Weights of a small contrastive image-text model.
Model: 7.36M parameters, 64-pixel images, encoder arch inception, encoder activation relu, encoder widths [128, 224, 384, 672], text encoder layers 7, text encoder norm layernorm.
Training: 3600 steps, batches of 128.
Data: trained on small charts drawn from random numbers, 9.1 epochs.
Rows from block 7 of the image encoder of a small contrastive image-text model, named by matrix and row number. Each number is 500 + 50 x the weight over its row's rms, rounded and kept within 0 to 999. All counts start at 0. Numbers have three digits each. After the name is the row's rms in percent of the matrix's.
Before each channel's rows are labels from the 100 images, of 14976, where the channel reaches its highest value: "lies over" is the class under the peak; "responds to" is what is common among them. Only what is clearly more common there than usual is listed. The data: small charts drawn from random numbers.
# r30: branch 2 reduce pointwise conv (encoder.blocks.7.r3.0.weight, 96x384x1x1), inputs 288-383

lies over: legend
responds to: legend; step chart; falling
r30.75 095:442420473605458486516397520535547512444550501514560575538475421426440586485518521535543513521444560490456529521529591549451502585426485506538530572460520559502500457466482570481492466508440503549482497568469436556521511466508517465456528459575512491480461519457517483534406515515567474498

lies over: data marks
responds to: histogram; one colour; rising; trend: peak in the middle
r30.33 104:479488496604514452471479499578434462419477591538500543504469518499538471459505502389537541592497386509529478495453401524436483511488506483465578480511487597562563429444446512456523480556457427451455495519504491525576466534451547441496485577522507526500494515517439484523560484498480591482

lies over: data marks
responds to: stacked bars; items: seven; items: six; rising
r30.62 094:585550583463455439393517553544499533554483526500505385470438502524471499612454473442428588522520500500595565501522492532476488529474457496494460477607483561539567507485531526506555387496476529497459565567474462530539435419535552456466471525524512572484574482485531524507550510536465491395

lies over: data marks
responds to: items: three; bar chart; ring chart; trend: dip in the middle
r30.52 103:429457473544534673451481539445447565527556517471536463439439523478498555379505631519484583606521468474567511521491473450568532461478488440544483466441385517368497446444430537596495413488467467539353570454447467567467535461402432511499567495492459576518487395502456453433538539433525447384

lies over: data marks
responds to: one colour; histogram; falling; kind: bubble chart
r30.91 104:519516518535505549491477370532449516503437498464465471497487484457430441546502565512574595461475501562547462481574452504543510518532482435547560526384443502441527494460472498470434494539536471424503406516482436489545383451499539484500487474450434415463446442514493478474453530525572423552

lies over: data marks
responds to: heat grid; items: four
r30.30 100:527472475471506467535498465466602491552496570548481612627550536521476477495576518553572573495471452507507480474413427493482591496470464491474525435473511550491467474518437549434423528498440597443520463477506532473475592513480491488487461497458570440540466530478460459455575480518510559492

lies over: data marks
responds to: pie chart; step chart
r30.93 103:468521482428545540494400508559514538617458506492472587417467552503428463409534501481554557529464545498510424539485433471509440557444514486450457545571513461459404521488420497454498409472540478450526488497512485480525475486521523513504423510566621411457475502389467455465486497515451438570